From a checkpoint of a small model that answers yes/no questions on an image's attributes: 64-pixel images, encoder patch size [4, 4].
Rows from block 4 of the fusion encoder, named by matrix and row number. Rows with one number belong to one attention dimension. Each number is 50 + 15 x the weight over its row's rms, rounded and kept within 0 to 99. All counts start at 0. After the name is the row's rms in percent of the matrix's.
# q: cross-attention query (fusion_encoder.blocks.4.cross_attn.q.weight, 256x256), inputs 0-51
# k: cross-attention key (fusion_encoder.blocks.4.cross_attn.k.weight, 256x192), inputs 0-63
q.162 123:40 50 47 61 45 50 50 48 50 01 18 50 10 93 41 47 50 49 32 45 45 47 50 52 52 53 61 48 49 50 52 48 51 66 69 37 80 53 95 52 48 00 50 47 41 16 51 48 25 57 50 09
q.163 163:51 34 68 33 57 31 57 19 45 48 50 50 50 64 50 51 41 59 45 53 65 50 26 25 77 58 50 44 32 51 44 57 57 51 50 52 22 47 49 54 42 34 00 73 51 50 38 51 25 52 40 49
q.164 140:54 50 57 50 51 46 56 48 54 50 26 63 52 71 73 00 66 34 48 55 50 50 51 52 48 49 61 31 58 53 52 50 56 39 37 51 80 54 42 46 61 57 67 50 52 38 43 32 82 44 40 21
q.165 141:66 44 60 83 44 52 50 76 48 57 66 40 87 49 53 99 22 21 50 57 46 50 64 50 18 45 36 45 50 65 40 68 43 48 52 51 42 50 53 77 49 50 44 07 52 60 54 50 60 49 55 20
q.166 105:42 87 50 57 49 56 49 53 50 57 55 43 67 30 45 53 55 62 49 40 20 49 60 52 54 32 32 47 55 71 42 24 26 56 74 27 57 56 50 50 51 50 50 50 40 24 51 52 50 58 52 23
q.167 110:50 66 45 50 54 51 05 57 51 51 37 50 40 50 46 69 47 49 71 39 45 06 50 06 48 78 51 50 50 23 58 66 50 50 58 52 70 51 42 46 52 49 82 46 48 56 51 61 54 29 48 75
q.168 179:49 50 59 50 83 42 37 51 52 50 60 90 54 66 80 52 58 61 46 52 76 50 55 34 47 41 47 82 38 52 33 46 52 47 49 50 19 19 54 57 58 48 08 49 85 34 57 50 50 50 52 46
q.169 110:48 61 19 53 46 40 51 36 37 49 53 43 50 37 50 56 52 49 67 67 53 31 51 94 01 35 45 29 60 39 35 58 50 47 49 42 56 59 55 51 68 57 61 69 50 41 79 49 53 47 82 53
q.170 121:47 70 50 50 46 49 03 44 53 33 50 48 45 46 50 50 51 53 50 50 46 33 50 43 48 64 53 45 10 56 51 49 48 50 46 55 51 99 51 76 44 50 33 58 48 52 51 70 45 53 27 65
q.171 133:61 56 47 60 70 52 50 50 48 50 48 48 48 55 38 31 50 61 53 47 11 49 63 52 48 47 53 43 57 27 60 50 48 52 48 48 55 49 50 60 50 52 73 19 40 91 15 16 56 46 59 28
q.172 150:36 84 46 52 39 64 48 36 48 41 47 52 50 50 27 50 59 50 44 50 54 43 51 64 24 18 37 50 47 38 61 49 53 60 52 47 81 51 50 51 34 51 51 50 39 49 59 47 50 64 52 50
q.173 099:46 50 58 56 33 48 65 43 49 73 41 70 37 50 33 52 48 69 51 46 48 99 50 60 50 53 50 67 48 55 50 33 50 85 54 31 49 63 03 46 52 64 53 93 50 14 37 49 57 51 33 37
q.174 122:40 34 49 49 57 60 50 55 58 62 46 50 75 50 61 51 66 50 50 37 50 52 50 38 51 53 50 49 22 67 49 50 52 50 50 47 57 51 51 55 49 49 44 09 60 39 50 57 47 50 34 48
q.175 163:48 75 50 52 37 50 55 47 53 43 54 50 46 54 50 51 48 50 52 50 51 96 54 51 35 35 34 58 48 50 00 52 49 43 52 56 48 64 49 59 99 58 48 57 75 47 57 53 49 75 87 00
q.176 135:50 52 50 48 82 51 49 67 31 58 00 49 49 51 50 41 99 57 76 50 43 64 51 43 50 77 50 56 49 42 50 52 49 52 41 54 81 15 36 44 29 48 55 41 45 52 51 65 49 42 50 73
q.177 135:48 42 23 50 50 02 51 00 50 38 65 73 60 52 52 43 27 45 52 50 58 50 55 51 50 23 49 49 43 35 57 50 59 53 35 58 56 27 30 54 54 50 44 55 48 51 53 50 47 61 51 50
q.178 143:59 49 51 61 89 47 49 51 48 50 49 47 53 67 40 50 52 36 53 34 23 37 46 51 56 43 34 50 40 50 54 62 48 58 57 55 50 50 50 71 36 26 51 08 51 52 50 43 49 41 49 39
q.179 182:51 40 49 50 70 47 52 47 52 50 51 39 45 51 34 47 11 49 59 46 91 41 42 35 27 53 51 70 44 50 40 32 46 45 51 50 49 99 46 52 48 25 63 78 28 00 48 47 50 47 46 35
q.180 153:83 47 47 47 55 48 18 49 41 77 50 48 50 53 50 99 27 50 51 54 50 24 50 39 99 63 49 50 50 50 43 29 53 77 62 74 43 50 32 52 28 45 42 65 50 47 50 65 47 48 48 50
q.181 119:49 27 54 76 45 44 52 76 50 50 50 53 41 57 51 50 00 22 38 61 52 71 48 57 52 53 61 46 65 50 47 42 57 00 38 99 50 50 51 48 48 50 16 26 76 39 49 62 49 50 43 69
q.182 131:51 50 50 50 34 55 51 37 64 49 39 48 38 52 53 38 51 41 50 55 73 46 53 82 46 11 49 66 48 50 51 58 50 46 53 50 69 99 63 54 95 54 56 50 60 50 72 35 50 41 43 40
q.183 080:49 51 50 51 45 33 99 56 41 46 49 47 46 46 50 56 53 50 51 65 56 77 64 48 47 50 46 51 41 21 62 53 79 49 54 50 33 32 59 40 20 64 11 56 49 54 63 59 44 55 50 60
q.184 212:50 48 51 56 53 47 65 90 47 17 58 57 70 16 51 48 88 48 38 55 50 70 65 47 53 40 31 46 50 51 45 46 49 54 62 18 41 42 49 50 50 47 17 43 50 50 47 55 50 58 57 77
q.185 063:46 65 46 49 52 48 56 47 42 59 55 27 23 90 47 51 68 50 44 50 50 54 50 46 64 58 51 58 50 47 53 42 50 94 50 73 40 83 44 52 37 46 43 48 44 40 49 50 32 49 49 53
q.186 147:50 49 35 51 58 45 54 99 79 70 43 34 46 51 28 49 25 51 60 51 51 52 87 55 37 51 57 51 68 50 54 90 50 45 46 52 33 50 53 70 50 51 44 32 26 49 49 47 57 56 63 50
q.187 116:47 20 47 50 56 45 47 52 35 52 45 51 54 50 50 48 61 49 50 52 51 36 50 50 21 31 50 05 39 49 48 50 50 49 47 57 59 15 49 50 41 54 58 55 50 59 45 50 49 50 99 53
q.188 196:38 23 46 51 58 54 51 47 65 73 86 29 68 38 56 53 35 50 50 45 66 32 50 46 68 75 49 14 54 59 47 50 46 51 50 51 00 71 43 71 42 50 50 63 52 55 50 48 56 48 51 50
k.162 121:51 41 51 47 62 44 48 61 58 50 49 50 60 10 51 48 50 49 31 50 99 45 48 94 33 68 50 26 68 51 50 41 87 59 52 50 50 69 50 68 47 47 50 39 50 48 39 59 55 46 50 51 32 50 53 59 51 47 48 52 44 50 50 52
k.163 162:34 53 55 45 38 52 47 53 52 49 45 50 97 77 50 51 51 29 72 51 50 49 50 08 63 45 51 51 53 51 51 51 49 75 92 50 36 50 61 29 60 44 26 46 46 50 56 51 49 58 39 49 51 53 50 49 50 51 41 31 58 49 50 09
k.164 153:51 51 47 44 84 46 44 63 47 48 53 34 48 49 49 52 50 54 51 51 51 56 42 61 28 33 63 48 47 49 50 51 49 50 84 41 50 57 52 44 77 50 61 49 51 50 64 48 38 35 53 26 57 48 45 71 38 49 48 00 65 48 49 46
k.165 135:46 52 48 50 35 72 39 45 46 48 50 99 28 36 48 50 50 46 55 50 43 39 51 46 62 50 50 49 51 20 31 70 29 34 47 63 58 51 28 53 00 75 42 48 64 51 44 49 44 72 50 64 50 53 59 38 60 77 72 59 58 49 50 93
k.166 098:53 46 62 52 68 50 49 51 58 51 54 59 20 28 01 57 15 49 41 46 47 49 50 50 51 54 48 50 94 62 54 52 34 50 47 59 58 52 97 38 59 50 47 62 37 28 31 18 38 50 45 49 49 50 59 50 64 72 64 44 60 77 20 50
k.167 120:54 77 00 56 50 50 19 30 48 50 46 48 53 55 50 57 51 50 23 50 66 57 53 49 46 50 57 51 70 45 21 50 45 19 52 24 29 59 47 35 69 66 51 49 55 78 56 47 49 78 41 49 51 39 42 56 54 58 59 38 54 29 50 49
k.168 187:53 43 50 54 48 52 40 47 48 66 51 75 50 50 48 49 50 52 59 59 50 51 64 51 66 63 43 55 09 61 87 61 54 57 99 50 51 50 40 54 50 43 99 51 43 42 71 46 49 52 64 73 61 50 56 51 39 26 38 44 47 50 52 50
k.169 108:54 51 50 48 46 64 49 49 32 47 57 52 51 47 22 50 37 53 46 43 49 57 56 38 30 43 47 99 49 50 79 49 34 65 47 59 65 55 54 76 84 52 35 50 54 50 44 49 50 58 75 50 67 45 46 59 48 20 42 53 49 51 45 70
k.170 124:69 50 52 99 50 50 56 50 50 48 83 55 49 49 69 47 50 70 42 50 46 29 59 55 96 54 52 51 54 39 49 55 52 19 49 29 53 89 54 48 51 39 74 46 73 25 53 17 51 63 49 51 48 28 86 59 62 51 50 52 50 50 48 49
k.171 131:23 49 51 43 46 53 51 52 63 49 29 19 51 09 71 50 50 46 50 47 48 45 44 50 48 52 58 19 53 37 53 52 51 51 00 41 50 50 59 50 62 55 44 29 48 49 17 52 49 47 50 45 49 57 51 55 54 57 68 54 54 49 45 96
k.172 157:56 42 49 52 51 50 92 27 50 51 43 48 60 37 51 50 47 51 45 39 50 50 51 50 43 54 30 73 54 52 45 42 64 49 49 51 55 47 66 72 44 60 49 71 50 81 44 50 49 53 71 33 29 48 23 48 58 51 40 58 35 63 47 60
k.173 101:30 60 54 26 47 51 51 26 47 38 50 39 52 72 75 43 50 51 43 48 20 42 57 45 27 57 49 49 59 27 50 50 41 58 61 51 56 51 50 51 50 42 00 31 53 49 93 49 57 37 57 50 43 51 50 70 53 48 57 48 18 52 57 34
k.174 110:44 48 50 54 49 50 50 03 00 52 37 45 24 30 56 51 51 50 50 58 49 53 53 44 48 71 57 53 34 51 49 57 99 67 49 54 49 50 47 63 47 44 94 50 47 53 32 79 63 43 50 50 42 43 46 48 44 53 51 58 70 59 51 52
k.175 161:49 50 58 52 45 69 49 41 42 73 60 71 51 42 52 44 24 23 48 67 37 50 47 52 60 77 44 47 51 42 49 55 38 24 45 73 62 43 40 49 64 51 50 48 51 07 17 41 28 45 76 63 49 63 50 53 58 54 50 51 46 58 51 72
k.176 129:47 60 40 52 52 74 54 53 27 43 49 43 52 50 54 50 56 51 35 36 54 54 50 49 48 55 50 55 59 25 11 59 47 63 50 36 51 33 50 58 50 50 49 53 43 84 49 50 53 50 32 51 50 49 17 19 51 51 56 51 52 07 24 50
k.177 116:59 34 93 51 55 58 41 90 45 50 64 50 91 47 48 46 44 41 78 50 29 49 46 51 48 45 55 57 50 50 68 54 81 56 66 60 50 52 46 50 14 24 80 63 07 28 93 32 51 52 81 15 52 49 44 51 46 44 40 50 42 57 63 59
k.178 130:51 52 32 40 50 51 42 62 52 50 63 36 50 42 96 43 42 48 40 49 44 45 50 99 50 48 63 52 51 50 37 50 43 46 73 46 57 51 49 54 50 51 38 45 67 52 54 50 65 73 48 50 62 49 49 37 34 58 51 50 52 27 44 88
k.179 202:50 53 56 84 57 41 79 50 77 26 51 51 52 87 50 50 48 50 43 63 75 32 49 50 49 50 60 46 99 53 57 48 71 44 83 66 50 50 50 51 43 50 56 75 49 50 64 48 50 51 50 52 12 50 44 50 49 56 21 50 55 41 41 39
k.180 161:50 51 27 53 00 37 20 53 50 51 50 12 68 20 48 51 60 49 53 51 46 47 58 17 62 61 50 41 50 60 52 66 40 46 50 45 44 50 52 44 50 46 50 34 51 50 48 50 44 72 26 55 37 51 61 48 51 56 50 52 50 41 55 50
k.181 129:60 40 66 25 51 53 50 38 38 52 40 63 41 82 35 50 54 50 50 36 51 53 55 41 58 45 50 51 49 50 77 50 50 71 40 48 39 42 47 53 30 50 50 43 42 41 52 50 47 26 55 66 52 49 38 71 50 47 57 48 62 52 50 44
k.182 131:77 60 84 78 51 49 46 50 54 48 48 62 52 50 45 56 37 40 32 75 60 44 33 39 55 59 48 50 71 33 41 56 49 51 50 54 50 63 40 60 91 37 54 51 53 15 44 49 49 50 65 51 50 51 13 40 49 53 48 57 48 79 44 52
k.183 077:46 47 52 41 36 54 51 52 50 50 62 99 51 53 91 32 26 65 53 38 48 49 50 53 49 51 58 53 52 15 44 56 46 50 39 54 50 33 30 53 45 49 06 50 58 48 52 57 41 50 53 50 49 50 50 47 53 52 51 57 38 53 49 52
k.184 198:48 60 49 42 41 51 50 50 51 54 79 57 49 52 86 41 37 48 56 63 21 50 59 81 60 41 75 56 00 40 48 49 51 51 53 55 50 35 51 58 11 47 48 40 52 50 88 50 37 74 46 75 49 50 72 51 52 35 56 51 29 45 47 52
k.185 058:50 49 52 50 40 49 51 49 53 45 50 50 50 65 18 50 50 52 49 46 51 00 37 45 46 67 25 66 63 99 60 50 50 76 50 30 45 63 54 50 43 36 49 48 50 73 48 47 48 62 55 50 50 46 80 47 50 39 55 50 52 49 49 48
k.186 146:56 64 55 50 54 58 53 41 49 51 44 88 18 53 47 57 47 50 48 28 39 58 74 57 93 45 79 56 77 50 50 41 46 46 45 71 58 52 46 50 48 80 38 70 52 53 49 24 51 45 44 43 50 40 52 48 50 55 52 46 67 52 42 37
k.187 118:49 50 91 45 47 55 28 51 50 48 49 61 73 37 50 38 46 50 70 51 50 52 50 35 31 51 44 49 42 50 75 56 50 82 50 58 50 53 35 55 49 51 53 76 24 41 50 50 50 50 57 06 50 50 44 61 46 50 47 38 67 49 54 88
k.188 222:48 50 50 68 47 43 21 48 46 46 57 13 51 49 59 52 45 52 56 50 46 67 48 28 94 48 48 49 50 58 64 52 50 50 38 52 54 34 51 35 50 48 50 59 50 51 50 06 53 63 45 47 50 50 82 50 58 49 49 52 51 50 59 55